Weights of a small self-supervised audio encoder (BEST-RQ): 4.87M parameters, widths [192, 240, 296].
Rows from block 6 of a small self-supervised audio encoder (BEST-RQ), named by matrix and row number. Rows with one number belong to one channel. Each number is 50 + 12 x the weight over its row's rms, rounded and kept within 0 to 99. All counts start at 0.
After each channel's rows are labels from the 100 clips, of 14976, where the channel reaches its highest value: "strongest on" is what is common among them. Only what is clearly more common there than usual is listed. The data: short made-up English sentences, spoken by a formant synthesiser in many voices. In brackets: how many of the 100, against the usual share in percent.
# convs0: expand pointwise conv (model.blocks.6.convs.0.weight, 960x240x1), inputs 80-159
# convs2: project pointwise conv (model.blocks.6.convs.2.weight, 296x960x1, transposed), outputs 74-147

convs0.531:65 54 55 63 52 45 43 50 46 49 68 41 54 46 44 50 44 43 33 73 55 57 45 68 62 53 17 54 49 49 51 41 28 31 58 52 67 57 51 41 65 54 52 52 55 59 52 51 39 37 67 45 18 56 54 59 60 68 45 45 69 28 50 45 39 72 51 47 51 40 52 54 27 31 48 52 46 57 41 49
convs2.531:34 48 56 35 34 42 57 36 63 52 54 55 50 55 52 34 48 30 46 41 49 43 42 66 37 47 44 50 60 61 52 61 38 55 49 44 42 49 60 48 70 71 60 47 16 40 61 29 52 53 39 58 41 48 44 36 51 56 52 59 29 38 59 41 51 52 42 34 50 32 21 60 51 57
strongest on: /i/ (97 vs 54.1); /ɛ/ (92 vs 47.3); /v/ (91 vs 29.1); "every" (68 vs 14.4)

convs0.373:53 40 51 49 53 31 46 40 53 61 39 56 89 61 57 58 42 44 50 52 66 67 48 61 46 36 46 30 66 53 47 43 51 45 19 68 46 34 47 64 57 43 57 34 27 38 56 52 24 52 54 38 59 36 23 75 27 42 47 57 42 53 52 67 55 55 55 47 54 54 57 50 59 44 44 38 50 62 35 61
convs2.373:49 45 48 57 51 52 33 41 67 45 53 56 55 54 58 58 48 38 53 48 46 38 42 53 62 47 51 31 44 43 45 59 50 56 75 57 57 56 63 55 46 67 55 42 44 52 49 47 50 53 69 53 69 76 57 50 48 60 23 51 54 44 53 44 45 44 57 50 62 43 53 53 78 62
strongest on: voice: deep voice (61 vs 25)

convs0.602:62 59 41 42 68 73 65 59 38 54 67 25 49 41 49 35 41 40 59 36 55 52 59 36 54 24 51 57 61 71 46 55 59 60 30 35 36 24 53 34 34 48 68 50 45 58 47 53 42 42 51 67 32 49 61 42 28 43 39 64 33 45 70 38 44 33 40 67 52 59 59 65 38 49 57 33 63 42 37 76
convs2.602:34 48 48 52 39 54 64 53 27 45 53 59 58 62 48 79 62 38 60 70 46 67 47 43 71 50 60 46 35 55 42 14 51 45 43 60 61 64 48 50 40 58 35 43 55 67 61 55 65 67 50 63 53 43 58 58 43 68 69 54 66 67 47 60 50 51 44 37 54 60 29 44 35 46
strongest on: quiet level (61 vs 28.5)

convs0.704:47 54 61 98 36 54 20 53 58 48 31 51 77 52 60 62 47 56 45 53 64 56 28 59 37 24 29 55 23 38 56 60 52 29 29 20 52 72 40 48 59 40 53 38 61 38 42 53 49 59 49 54 66 28 54 46 74 46 56 50 40 53 34 64 51 51 55 53 48 30 40 58 63 52 48 45 46 41 17 55
convs2.704:53 44 35 42 62 31 44 53 66 49 59 43 63 49 55 47 40 46 46 48 72 51 48 67 48 39 38 51 64 46 28 56 46 47 59 60 72 33 55 60 59 39 38 69 59 35 32 58 34 44 38 30 71 68 58 52 56 29 41 36 59 46 92 44 48 32 43 34 51 38 46 74 72 28
strongest on: voice: deep voice (86 vs 25); muffled (low-pass) (68 vs 12.3)

convs0.747:57 61 45 58 65 70 29 44 42 46 23 57 54 29 58 59 45 61 53 55 47 63 45 39 40 23 28 53 43 32 57 52 52 48 32 55 69 60 43 30 67 52 53 54 48 56 45 68 47 38 34 53 63 30 48 65 64 58 46 51 65 69 47 47 31 44 54 84 55 31 26 56 65 43 56 37 67 38 29 51
convs2.747:53 78 45 47 54 76 38 55 51 32 26 72 47 57 43 52 46 47 50 49 49 51 70 39 45 68 63 42 33 45 37 54 58 46 53 36 45 54 78 56 22 44 55 60 61 57 18 39 57 49 73 49 45 56 37 44 39 77 33 58 39 50 47 47 34 59 59 68 47 90 42 48 62 44
strongest on: voice: deep voice (51 vs 25)

convs0.48:25 48 69 45 47 61 72 45 51 61 58 54 50 95 56 39 39 45 35 35 59 37 37 34 55 57 86 49 60 54 49 59 54 56 27 41 39 51 49 69 51 34 62 44 41 64 53 42 43 56 41 57 54 80 32 48 36 44 48 57 40 25 62 44 48 65 46 40 53 69 62 40 57 69 39 60 38 51 63 58
convs2.48:46 54 63 70 68 90 57 40 34 42 45 57 42 47 34 55 62 35 62 61 42 39 69 38 44 48 57 66 47 61 48 21 69 46 55 13 53 53 56 53 35 35 49 37 38 74 17 43 60 48 65 55 52 42 36 61 28 56 65 41 63 56 40 67 43 46 57 68 50 92 56 35 43 63
strongest on: quiet level (76 vs 28.5); voice: low voice (52 vs 24.8); muffled (low-pass) (31 vs 12.3)

convs0.631:73 48 37 53 53 69 63 45 59 36 45 58 31 38 39 41 47 42 42 49 59 52 52 22 66 87 55 40 60 68 34 45 55 41 45 62 43 71 19 47 49 49 41 54 55 42 55 36 61 41 53 52 49 49 54 40 58 48 61 56 60 55 51 53 46 45 38 53 47 60 42 55 46 58 45 44 33 73 55 46
convs2.631:54 53 51 75 45 49 66 64 61 58 38 54 54 50 68 52 61 46 33 57 42 60 64 82 42 23 46 61 51 50 52 37 38 50 70 43 36 48 34 29 59 68 44 39 43 45 60 62 69 43 67 49 49 44 40 62 67 45 54 35 67 42 36 60 39 66 50 61 62 33 61 49 47 40
strongest on: /s/ (99 vs 51.9); /aʊ/ (55 vs 22.3); "house" (36 vs 1.9)

convs0.26:47 46 66 70 53 46 56 63 71 53 50 39 69 51 47 47 43 55 43 47 68 58 39 59 69 39 34 71 59 46 50 54 70 55 40 32 51 58 26 49 54 16 60 42 39 47 37 49 52 60 51 46 57 61 55 41 59 37 47 36 47 31 63 64 59 44 46 39 47 58 65 45 39 52 50 38 55 62 18 58
convs2.26:48 44 57 40 47 52 57 40 23 50 41 53 50 39 45 46 44 58 52 48 39 52 42 61 68 49 58 54 65 53 50 37 41 62 43 53 47 41 49 82 41 53 68 32 54 34 70 28 42 53 54 32 41 30 62 33 59 49 69 77 32 59 37 40 32 63 50 43 35 62 49 33 31 41
strongest on: sentence kind: statement (94 vs 62.2); /i/ (90 vs 54.1); /ʃ/ (66 vs 21.2); "she" (64 vs 7.7)

convs0.167:65 35 50 36 59 52 41 48 47 48 50 48 63 46 38 73 45 72 63 46 49 59 36 58 68 39 51 44 55 35 64 37 43 43 47 36 69 50 68 62 48 54 64 13 39 32 40 33 19 62 50 61 46 26 52 64 67 67 55 54 46 65 50 41 55 45 57 48 49 44 52 42 47 48 30 54 54 47 34 61
convs2.167:46 52 35 44 30 27 45 54 54 48 45 36 58 55 66 67 44 46 44 54 68 94 40 48 59 46 53 58 52 64 46 58 44 36 44 77 67 53 52 48 44 52 45 51 76 53 57 77 42 42 31 25 67 51 44 39 75 48 59 39 46 52 54 54 67 35 60 31 42 31 22 56 56 39
strongest on: /ɛ/ (76 vs 47.3); mains hum (69 vs 10.5); voice: child-like voice (50 vs 24.8); "every" (41 vs 14.4)

convs0.356:60 62 61 50 62 49 36 53 59 33 28 60 58 49 54 46 55 47 38 50 44 42 26 31 41 53 45 52 67 53 56 73 68 44 42 60 50 74 32 46 71 45 55 53 48 65 49 49 64 63 36 58 74 42 33 52 62 32 55 50 77 35 46 53 40 62 47 61 60 41 59 55 52 65 68 64 33 63 51 58
convs2.356:45 41 60 57 39 35 58 43 42 59 70 49 54 41 49 40 59 39 54 65 31 40 52 50 59 46 51 52 40 66 59 40 29 45 54 38 60 49 48 30 65 30 36 38 27 50 62 51 49 62 29 62 67 51 51 59 43 48 69 45 80 67 57 60 47 25 40 35 64 37 56 57 41 69
strongest on: /aɪ/ (63 vs 35.3); /ʃ/ (43 vs 21.2); muffled (low-pass) (32 vs 12.3)

convs0.552:70 56 50 52 49 57 45 43 61 39 52 34 52 49 41 44 33 52 61 39 71 65 69 72 58 63 42 42 57 53 54 39 45 48 37 40 50 60 41 39 57 30 64 37 44 49 63 71 57 48 49 54 54 41 68 63 62 58 71 30 40 48 60 41 55 51 62 49 23 56 55 46 40 42 55 46 64 74 38 44
convs2.552:64 49 58 71 49 46 50 32 36 51 49 68 46 48 53 64 42 65 53 47 46 41 47 52 83 59 68 38 59 52 55 42 39 69 46 58 71 30 42 75 43 28 59 47 56 48 66 40 37 56 43 37 57 41 82 37 60 30 56 64 44 60 49 35 53 47 50 37 49 52 53 34 48 47
strongest on: /s/ (85 vs 51.9); clipping (26 vs 8)

convs0.65:37 64 50 60 57 45 46 61 33 46 65 45 65 27 45 59 60 41 56 38 72 34 50 56 42 42 36 44 55 48 52 47 57 45 42 25 56 45 62 17 50 47 57 50 75 39 50 54 40 58 38 58 42 44 82 39 51 54 50 45 39 49 58 56 52 48 49 59 42 20 36 55 31 31 63 41 35 35 42 54
convs2.65:36 50 62 47 37 53 56 49 34 44 51 48 53 62 50 39 58 31 53 67 69 59 41 60 45 48 58 65 41 61 46 26 46 58 48 62 55 54 54 37 47 45 36 69 43 65 49 46 30 54 46 41 61 39 44 54 51 33 84 33 65 59 37 82 64 39 41 50 59 37 60 85 17 55
strongest on: sentence kind: statement (94 vs 62.2); /ð/ (70 vs 44.1); /p/ (56 vs 28); "that" (37 vs 13.6)

convs0.475:50 48 55 27 69 54 32 46 46 60 49 75 54 39 50 59 47 62 60 39 59 38 71 38 59 58 65 37 70 53 50 46 68 50 47 54 35 28 58 37 44 42 58 18 47 47 47 37 42 71 42 67 43 51 59 77 48 40 43 48 48 73 51 43 48 38 55 43 54 57 55 45 58 45 56 34 59 61 68 39
convs2.475:40 44 52 51 64 45 51 56 42 69 45 21 48 54 49 48 47 47 51 41 36 59 52 42 52 47 48 65 54 67 34 63 27 40 40 57 44 47 48 32 65 52 66 55 50 60 56 68 28 42 38 31 32 33 46 46 60 33 58 51 40 41 43 59 47 56 43 52 47 27 57 48 38 58
strongest on: /s/ (90 vs 51.9); /k/ (78 vs 39.9); /w/ (72 vs 39.2); "works" (61 vs 2.9)

convs0.163:48 44 38 49 57 44 24 57 43 60 46 45 64 41 52 69 58 55 42 74 49 47 38 69 49 39 45 67 27 49 66 40 40 69 61 42 30 46 42 76 50 52 42 29 79 50 37 23 64 60 61 41 51 50 38 55 69 40 45 61 63 42 34 58 52 54 36 44 55 63 71 62 24 71 48 49 47 60 48 46
convs2.163:45 42 49 29 54 70 56 59 59 75 28 37 59 43 41 60 46 43 52 66 59 52 38 51 41 63 53 80 34 59 30 51 68 48 51 36 25 62 62 52 60 59 47 58 44 74 41 39 50 38 73 35 43 48 74 54 37 37 48 50 45 60 66 54 78 49 54 57 29 61 20 56 55 57
strongest on: /i/ (85 vs 54.1); /v/ (62 vs 29.1); "every" (57 vs 14.4); "she" (28 vs 7.7)

convs0.548:22 41 54 49 40 64 42 35 67 60 47 61 53 58 52 54 55 62 56 60 59 49 42 46 46 58 50 63 45 66 40 64 44 42 29 48 52 58 40 53 41 51 58 39 24 44 70 43 48 42 28 50 50 53 37 65 48 47 58 63 43 60 61 27 31 66 71 55 58 42 65 57 71 41 53 48 24 58 47 42
convs2.548:53 57 67 51 34 66 50 43 65 60 59 40 61 46 50 53 55 35 36 57 30 64 59 55 25 55 38 51 59 59 57 55 55 53 55 64 48 49 44 60 61 37 31 63 59 59 47 45 22 44 52 23 55 58 54 52 58 14 43 33 40 49 54 52 51 43 39 30 62 56 30 59 57 48
strongest on: /aɪ/ (98 vs 35.3); /w/ (86 vs 39.2); "quiet" (41 vs 2.3); "twice" (37 vs 2.9)

convs0.496:46 65 64 44 51 45 34 53 56 59 45 55 55 30 26 76 53 57 53 59 54 37 62 64 46 52 56 36 52 41 48 44 58 38 57 46 62 40 53 50 59 41 44 48 45 51 56 48 47 69 29 33 60 49 60 56 59 43 45 47 58 79 40 33 56 47 64 53 37 32 56 43 49 48 86 53 41 33 54 25
convs2.496:55 61 25 55 30 38 37 47 70 58 49 52 62 33 64 62 43 47 36 42 32 56 71 42 68 72 44 35 47 62 37 65 64 38 40 47 43 52 41 55 56 26 20 37 58 47 53 68 56 68 39 67 54 60 67 43 30 50 36 51 45 46 62 42 64 38 46 43 48 53 21 42 71 32
strongest on: sentence kind: statement (95 vs 62.2)

convs0.550:64 57 64 50 56 47 40 45 66 64 56 62 54 59 50 52 39 66 44 44 62 38 60 50 65 59 55 42 84 56 61 56 55 49 41 43 56 45 48 50 50 38 74 37 42 35 51 39 58 56 37 70 52 34 64 45 38 50 47 56 41 62 61 35 72 46 68 21 40 59 58 32 48 35 49 41 50 48 46 52
convs2.550:46 23 27 53 26 47 62 37 56 63 35 43 49 47 61 38 42 49 53 57 29 54 47 71 52 40 41 81 42 54 47 49 51 44 50 71 20 33 58 45 65 62 62 31 46 38 51 64 45 52 75 45 46 38 49 57 43 48 50 54 58 51 60 50 25 57 38 46 39 34 44 30 49 58
strongest on: /s/ (88 vs 51.9); /p/ (84 vs 28); /ɛ/ (77 vs 47.3); "slept" (67 vs 3.4)

convs0.528:56 45 55 50 62 50 48 53 57 58 50 59 99 63 65 50 31 68 24 56 58 63 48 70 58 35 48 36 63 40 60 42 50 44 40 61 59 40 48 74 49 57 60 39 24 37 43 38 29 53 54 44 46 46 08 51 38 42 56 61 62 46 60 59 53 58 56 37 65 55 60 46 54 50 45 45 34 56 40 54
convs2.528:65 32 34 72 53 52 50 54 69 57 33 42 55 48 56 44 49 43 20 58 47 53 65 60 49 52 45 45 56 57 50 59 50 53 79 42 61 54 36 37 71 54 38 36 38 59 42 65 68 38 66 32 72 73 64 55 40 44 35 47 49 56 33 55 51 19 41 60 50 57 54 47 74 51
strongest on: voice: deep voice (57 vs 25)

convs0.413:70 31 50 58 37 59 54 50 60 59 48 54 41 44 36 20 44 47 42 51 54 60 44 38 63 53 43 49 48 43 51 52 56 53 61 45 30 63 38 55 49 46 26 50 68 44 57 50 54 38 41 48 50 51 55 31 77 65 48 51 63 46 51 59 55 48 41 56 61 51 32 36 50 54 38 47 47 62 42 49
convs2.413:42 45 48 34 45 62 59 45 74 71 44 55 37 36 56 58 51 31 41 46 49 80 71 72 33 44 60 63 37 27 50 43 75 76 64 55 27 46 30 61 50 41 47 37 39 48 44 58 54 69 63 54 56 58 51 39 57 34 43 45 64 40 55 47 62 59 52 71 49 49 41 50 58 48
strongest on: voice: deep voice (52 vs 25)

convs0.280:68 33 48 28 36 28 55 38 54 56 53 61 62 50 48 38 47 73 43 50 74 40 39 18 40 63 46 28 57 61 44 29 38 39 44 54 31 41 70 54 66 42 48 61 49 48 71 48 32 53 62 58 48 54 40 39 40 55 47 59 40 69 37 42 46 66 66 44 65 51 32 42 46 44 49 47 48 63 55 56
convs2.280:53 59 38 75 44 51 53 39 56 42 42 66 50 58 56 72 67 66 52 38 51 28 32 59 55 42 54 48 35 59 40 59 48 45 65 37 20 55 56 51 42 53 54 25 45 36 49 53 78 55 64 54 59 48 41 58 43 74 52 54 62 49 43 49 36 44 76 63 61 48 61 40 66 34
strongest on: /aɪ/ (93 vs 35.3); /m/ (91 vs 34.9); "my" (84 vs 14.3)

convs0.156:46 36 80 60 47 47 47 34 41 43 52 34 48 58 62 42 37 45 57 57 47 48 59 38 47 45 47 40 58 49 44 60 49 59 50 60 52 55 54 48 58 39 44 42 60 54 56 51 47 71 49 32 25 54 48 52 27 51 41 45 44 44 64 38 61 65 53 20 16 53 78 46 42 49 32 56 58 49 45 57
convs2.156:34 44 47 16 37 51 36 45 48 41 62 49 46 30 63 51 42 49 51 32 39 51 57 38 59 43 47 58 35 40 44 47 68 56 41 65 30 67 64 53 34 64 45 34 65 57 50 42 51 51 58 65 50 54 09 61 55 58 42 58 45 32 52 53 43 66 57 50 29 69 39 39 44 31
strongest on: /ɛ/ (87 vs 47.3); white noise (77 vs 10.4); /w/ (77 vs 39.2); sentence kind: question (59 vs 25.3)

convs0.438:49 40 50 61 39 51 43 32 64 43 35 56 56 54 43 17 28 24 64 39 52 68 59 61 44 44 49 37 41 57 45 54 62 46 32 53 49 52 32 27 58 34 45 47 42 65 64 62 49 45 49 46 42 53 48 59 51 51 45 29 50 33 58 42 39 53 57 62 52 46 58 45 39 51 61 21 54 52 47 50
convs2.438:59 52 30 52 62 45 57 56 57 76 18 29 62 40 53 68 45 60 54 51 56 62 64 49 53 52 32 66 49 54 51 59 56 52 41 50 36 54 55 53 56 63 56 46 70 36 51 57 52 26 50 39 43 37 60 40 59 43 51 68 43 71 61 38 53 45 72 39 20 60 49 47 57 53
strongest on: /aɪ/ (77 vs 35.3)

convs0.118:59 47 74 72 36 32 23 65 36 43 40 40 45 80 54 49 39 66 50 63 63 52 56 41 61 51 67 49 58 38 57 53 51 31 52 54 32 63 47 65 45 48 47 55 61 83 69 68 46 52 61 54 37 38 40 44 76 38 43 58 55 46 40 33 50 69 40 36 64 58 62 58 48 64 73 68 55 64 57 38
convs2.118:48 31 41 21 61 61 54 70 55 56 49 27 42 53 53 60 42 59 51 49 65 41 52 53 47 32 39 48 37 32 58 44 66 54 79 60 74 55 67 60 48 49 66 55 48 67 43 34 34 53 70 56 68 53 55 42 41 52 43 58 56 53 52 55 65 50 60 55 54 42 26 49 55 75
strongest on: /ɛ/ (82 vs 47.3); sentence kind: question (52 vs 25.3); "there" (35 vs 2.8)

convs0.416:42 47 51 36 40 37 43 37 50 43 20 66 53 39 31 43 56 54 59 45 36 47 61 59 66 46 41 65 78 47 64 61 47 63 70 51 53 49 55 44 58 58 35 35 74 32 29 34 42 63 67 53 56 53 65 38 57 49 46 43 63 52 31 67 54 38 53 38 73 50 34 40 58 54 62 37 56 58 67 43
convs2.416:69 42 46 52 25 50 50 38 51 62 55 72 37 60 57 68 32 58 41 60 65 75 59 50 45 40 62 37 45 43 75 45 31 66 59 54 64 49 29 35 37 56 60 62 54 32 55 51 80 43 63 38 73 56 38 59 49 35 47 47 67 50 34 52 59 43 62 53 61 42 44 60 53 47
strongest on: /s/ (97 vs 51.9); /k/ (76 vs 39.9); "box" (25 vs 2.2)

convs0.106:39 13 57 82 30 45 41 44 63 36 42 52 70 52 74 48 53 66 40 70 67 93 25 60 34 39 34 46 48 47 39 60 33 31 38 29 66 77 41 63 55 41 62 57 57 25 49 59 51 43 49 49 44 51 34 54 66 51 67 47 49 53 45 53 48 60 59 45 62 34 39 52 55 46 42 44 40 61 23 46
convs2.106:49 36 45 43 57 46 60 46 59 31 50 36 69 44 35 50 59 43 47 56 73 65 41 71 38 44 40 61 56 45 45 39 61 68 63 53 60 61 36 54 60 70 46 50 67 40 42 52 48 31 69 38 60 58 46 63 55 43 47 39 55 46 54 42 66 48 43 38 55 59 79 58 55 30
strongest on: voice: deep voice (94 vs 25); muffled (low-pass) (52 vs 12.3)

convs0.290:36 41 58 64 60 45 48 53 49 21 49 50 68 51 67 63 52 38 40 54 61 64 32 31 65 40 44 54 62 47 57 68 41 33 40 43 72 61 22 49 66 36 68 57 57 38 45 58 39 44 38 51 51 40 45 56 56 44 53 46 57 46 56 49 58 50 71 56 51 37 49 40 68 42 50 48 52 53 10 51
convs2.290:52 48 43 68 54 32 49 44 74 50 66 43 49 37 68 42 53 36 37 43 58 46 46 57 56 40 47 43 39 38 38 53 48 67 65 46 54 31 32 50 55 54 48 48 49 35 37 75 43 55 44 44 70 70 50 56 66 35 37 37 67 46 76 47 36 38 39 49 62 48 61 64 77 09
strongest on: voice: deep voice (77 vs 25); muffled (low-pass) (34 vs 12.3)

convs0.516:49 59 56 40 51 66 59 45 77 61 51 74 47 51 58 71 72 33 55 44 39 33 50 57 64 51 67 53 46 57 44 67 64 45 53 63 40 48 37 56 45 60 49 59 46 61 59 36 55 51 44 45 60 35 47 60 53 35 36 64 42 73 51 48 59 40 72 57 47 45 48 44 65 52 71 57 36 52 55 40
convs2.516:32 45 78 42 39 64 39 26 63 56 50 39 82 60 27 42 53 35 58 63 59 78 53 51 36 62 55 61 41 65 49 56 69 65 49 63 48 67 58 69 66 71 41 53 56 41 44 19 41 37 54 15 47 59 67 45 54 31 44 35 31 51 50 54 56 50 43 26 59 60 46 62 49 70
strongest on: /i/ (84 vs 54.1); "tree" (26 vs 1.8)

convs0.93:68 55 47 40 59 46 50 38 57 42 42 54 63 44 47 47 42 65 34 35 47 35 36 40 49 60 57 32 43 57 71 63 41 71 48 63 62 65 57 46 67 60 49 74 40 66 50 41 47 65 49 49 69 50 40 41 53 64 64 59 63 54 41 36 39 48 44 44 62 58 42 46 54 56 27 53 45 51 66 51
convs2.93:52 49 60 58 36 38 38 68 38 35 45 45 71 44 56 27 60 46 40 68 54 44 64 38 63 62 65 48 69 71 50 52 48 59 34 59 58 47 36 31 47 47 25 48 51 78 57 56 57 54 40 55 53 53 42 59 48 68 51 48 42 48 51 63 63 41 45 27 56 59 47 46 43 65
strongest on: quiet level (62 vs 28.5); /aɪ/ (62 vs 35.3); /aʊ/ (47 vs 22.3); "our" (44 vs 14)

convs0.178:49 50 42 53 49 45 41 53 63 58 52 48 50 66 47 67 50 86 36 72 42 57 40 51 50 37 52 55 62 34 63 50 45 66 52 59 68 54 35 69 61 68 55 54 33 59 45 47 58 43 28 61 64 60 17 42 70 75 51 47 77 38 49 42 26 54 48 37 74 58 51 56 45 67 52 57 47 44 60 59
convs2.178:37 52 69 54 31 49 69 56 32 40 62 40 38 36 56 49 59 32 62 76 64 57 58 42 58 37 74 60 52 64 58 15 39 59 54 42 58 60 34 54 45 62 47 53 46 67 57 51 58 61 40 56 58 37 49 44 47 52 87 48 79 66 42 62 51 43 65 57 45 48 34 54 35 58
strongest on: quiet level (90 vs 28.5)

convs0.221:47 40 79 45 44 47 46 56 62 75 47 48 36 74 64 57 52 68 43 63 65 62 26 48 51 62 66 50 44 29 53 55 31 44 45 50 56 62 64 85 53 45 61 44 41 44 45 58 49 49 40 67 44 48 27 68 61 54 43 55 53 57 45 47 63 72 51 27 58 45 51 44 77 44 34 70 61 59 44 57
convs2.221:30 42 33 59 44 48 66 47 54 62 44 41 58 65 64 73 55 54 51 74 50 51 38 57 63 49 37 79 52 61 42 31 71 53 44 68 41 65 47 37 67 77 41 57 56 62 54 59 55 52 56 73 55 41 66 55 52 49 67 50 58 75 58 54 59 37 53 29 30 52 60 50 42 62
strongest on: quiet level (93 vs 28.5); /ɛ/ (78 vs 47.3); /w/ (67 vs 39.2); sentence kind: question (52 vs 25.3)

convs0.632:55 30 64 60 47 57 68 57 46 60 57 48 41 44 54 62 67 65 26 47 29 46 50 34 75 55 47 54 62 50 31 29 70 65 43 65 69 60 50 44 36 27 60 39 45 59 65 51 45 47 31 45 62 40 60 52 44 48 34 39 58 55 77 56 47 46 51 47 38 74 38 47 46 74 52 55 52 65 39 60
convs2.632:37 47 55 64 60 40 43 56 47 50 59 35 78 47 46 52 56 50 40 31 53 41 37 39 53 35 35 49 44 43 40 55 66 43 39 45 37 59 38 58 36 56 26 34 60 54 43 52 62 38 42 51 47 55 34 57 62 43 44 43 50 23 46 61 57 67 61 45 52 52 59 55 42 49
strongest on: /i/ (84 vs 54.1); /ʃ/ (70 vs 21.2); "she" (57 vs 7.7); /tʃ/ (33 vs 14.3)

convs0.42:48 51 48 70 49 28 47 61 35 54 39 57 59 56 44 38 48 47 37 34 25 45 29 43 54 46 36 33 59 35 39 59 68 42 54 44 66 61 32 60 71 52 42 65 36 61 65 57 24 69 50 54 63 46 40 67 59 61 50 31 68 33 66 48 29 59 41 50 48 55 42 56 57 53 69 80 67 50 67 58
convs2.42:20 73 61 40 43 47 61 46 37 43 42 69 35 47 48 40 58 40 60 50 12 36 42 44 64 55 56 53 34 60 42 25 49 65 44 57 35 45 53 45 45 63 39 46 31 36 44 44 54 73 34 62 55 42 50 43 41 64 74 47 72 70 63 54 19 33 54 38 49 44 53 40 45 46
strongest on: quiet level (64 vs 28.5); muffled (low-pass) (42 vs 12.3)

convs0.149:49 67 45 46 72 34 61 37 43 59 60 52 47 63 54 50 55 28 47 49 49 52 54 44 42 53 83 16 74 58 43 72 65 38 39 55 60 60 63 45 57 40 53 60 29 56 52 66 39 52 59 53 45 48 38 42 19 48 36 30 55 65 71 56 52 65 51 53 45 26 68 59 59 43 76 51 66 43 66 47
convs2.149:59 46 50 48 46 52 66 60 44 41 56 45 33 44 56 44 64 67 60 61 30 41 46 52 53 46 59 57 44 60 54 39 28 51 66 67 51 50 42 46 74 25 65 69 41 63 52 53 54 63 62 53 49 23 55 46 43 51 68 52 74 66 49 53 17 42 50 72 45 42 62 35 45 52
strongest on: sentence kind: statement (94 vs 62.2); /s/ (86 vs 51.9); /ɛ/ (79 vs 47.3); /p/ (76 vs 28)

convs0.470:49 54 67 39 57 35 45 47 73 61 47 58 64 60 46 59 55 42 63 29 61 33 52 46 25 48 57 38 36 46 58 40 67 56 42 33 57 52 70 42 42 61 72 44 25 54 41 48 47 59 42 52 62 47 54 39 39 37 54 33 26 68 64 51 61 67 65 38 58 41 50 41 82 60 51 49 62 52 47 61
convs2.470:74 67 55 55 38 45 39 68 64 50 21 18 49 45 56 55 24 51 47 71 61 34 66 51 45 64 56 53 41 52 58 53 46 52 35 40 43 41 28 26 53 73 42 43 56 53 46 65 73 46 52 59 42 52 51 50 47 69 39 46 59 49 70 41 60 53 44 56 49 42 54 44 63 52
strongest on: sentence kind: statement (95 vs 62.2); /s/ (92 vs 51.9); /w/ (90 vs 39.2); /eɪ/ (86 vs 27.9)

convs0.208:56 61 45 54 43 37 48 32 62 54 37 54 45 66 62 31 18 49 53 49 57 83 67 81 46 48 56 45 52 42 52 51 57 58 41 48 56 45 60 46 45 40 44 53 27 58 50 57 56 45 77 49 46 66 49 63 38 56 50 54 52 33 49 57 34 46 37 43 55 54 53 48 53 47 40 42 71 51 70 44
convs2.208:50 46 71 48 49 52 44 52 46 39 58 56 42 52 58 45 48 54 40 50 14 36 53 48 49 46 48 61 50 45 63 45 64 72 57 44 56 65 37 32 47 46 39 61 27 73 49 42 63 57 60 65 46 62 34 63 43 49 41 47 43 32 44 54 39 64 37 74 51 63 35 34 45 48
strongest on: /aɪ/ (62 vs 35.3); /ʃ/ (56 vs 21.2); "me" (31 vs 6.5); "show" (29 vs 3.3)

convs0.121:50 61 53 56 54 51 47 54 48 46 63 58 53 33 43 41 57 60 58 50 45 54 52 52 54 46 35 69 54 44 58 41 43 44 60 56 62 48 46 50 64 66 58 58 32 48 52 65 49 39 39 47 52 50 53 85 64 73 68 51 57 42 64 30 46 37 73 60 47 42 68 43 49 55 70 59 51 64 42 42
convs2.121:67 38 54 51 57 47 42 60 58 37 56 40 67 58 57 62 39 61 39 48 64 44 66 55 36 55 55 46 44 40 67 58 48 58 50 41 72 37 29 38 55 44 44 47 53 79 49 43 54 40 53 58 50 58 63 47 47 26 42 40 40 53 42 47 97 47 49 52 55 52 52 65 53 46
strongest on: /aɪ/ (78 vs 35.3); /m/ (77 vs 34.9); "my" (65 vs 14.3)

convs0.707:55 52 57 56 36 80 62 45 70 51 70 47 32 57 50 37 49 71 46 56 60 53 42 64 34 51 45 65 48 47 33 28 51 44 49 46 57 47 60 53 45 42 46 18 43 37 45 51 74 56 37 28 57 67 36 60 63 52 67 40 41 53 50 27 53 54 62 64 41 40 50 51 45 36 41 49 59 38 41 43
convs2.707:33 39 46 72 59 56 57 23 56 49 58 65 72 64 39 52 62 44 50 45 43 37 51 47 40 40 53 62 52 63 37 47 58 33 59 29 34 55 77 48 69 57 43 39 19 44 41 40 61 51 45 53 42 57 43 69 43 56 53 41 49 36 59 55 44 54 31 32 47 57 50 52 50 52
strongest on: /i/ (93 vs 54.1); /l/ (92 vs 57); "wheel" (55 vs 2.4); sentence kind: request (39 vs 12.5)

convs0.685:53 46 49 55 62 67 47 57 44 53 63 66 56 47 68 58 51 52 40 66 24 41 44 31 47 51 53 36 37 58 49 40 56 60 45 56 61 49 54 46 54 50 51 47 35 52 42 59 28 51 33 44 62 57 45 31 50 44 59 40 67 53 69 42 44 64 49 33 39 49 53 58 40 47 56 42 51 44 61 64
convs2.685:51 41 60 52 44 59 57 70 50 36 51 49 30 50 42 68 67 41 37 55 56 48 40 53 34 38 63 59 47 46 55 37 42 47 51 55 48 62 33 38 50 69 43 42 67 54 54 59 72 39 57 53 50 61 21 68 61 49 50 34 62 33 33 67 55 59 54 63 48 42 58 41 41 34
strongest on: /s/ (92 vs 51.9); /ð/ (88 vs 44.1); "this" (78 vs 14.3); reverberation (58 vs 26.2)

convs0.310:37 59 46 64 42 73 61 63 49 53 46 41 39 29 53 52 55 80 35 55 49 63 47 45 39 41 43 60 29 45 44 32 39 65 19 35 66 52 45 51 39 56 65 52 29 49 49 58 56 52 11 61 51 61 51 58 65 65 46 67 49 44 56 25 30 51 18 66 52 64 45 59 40 77 47 44 42 40 28 48
convs2.310:59 33 51 80 31 43 44 52 43 60 59 60 43 57 67 64 49 53 56 48 32 63 38 44 64 41 43 47 40 60 81 59 31 47 59 39 68 57 48 31 47 43 50 43 60 53 46 57 64 44 55 50 78 53 37 67 29 44 50 49 61 49 35 57 68 17 68 50 66 43 68 50 48 75
strongest on: /ɛ/ (74 vs 47.3); /v/ (62 vs 29.1); "every" (46 vs 14.4)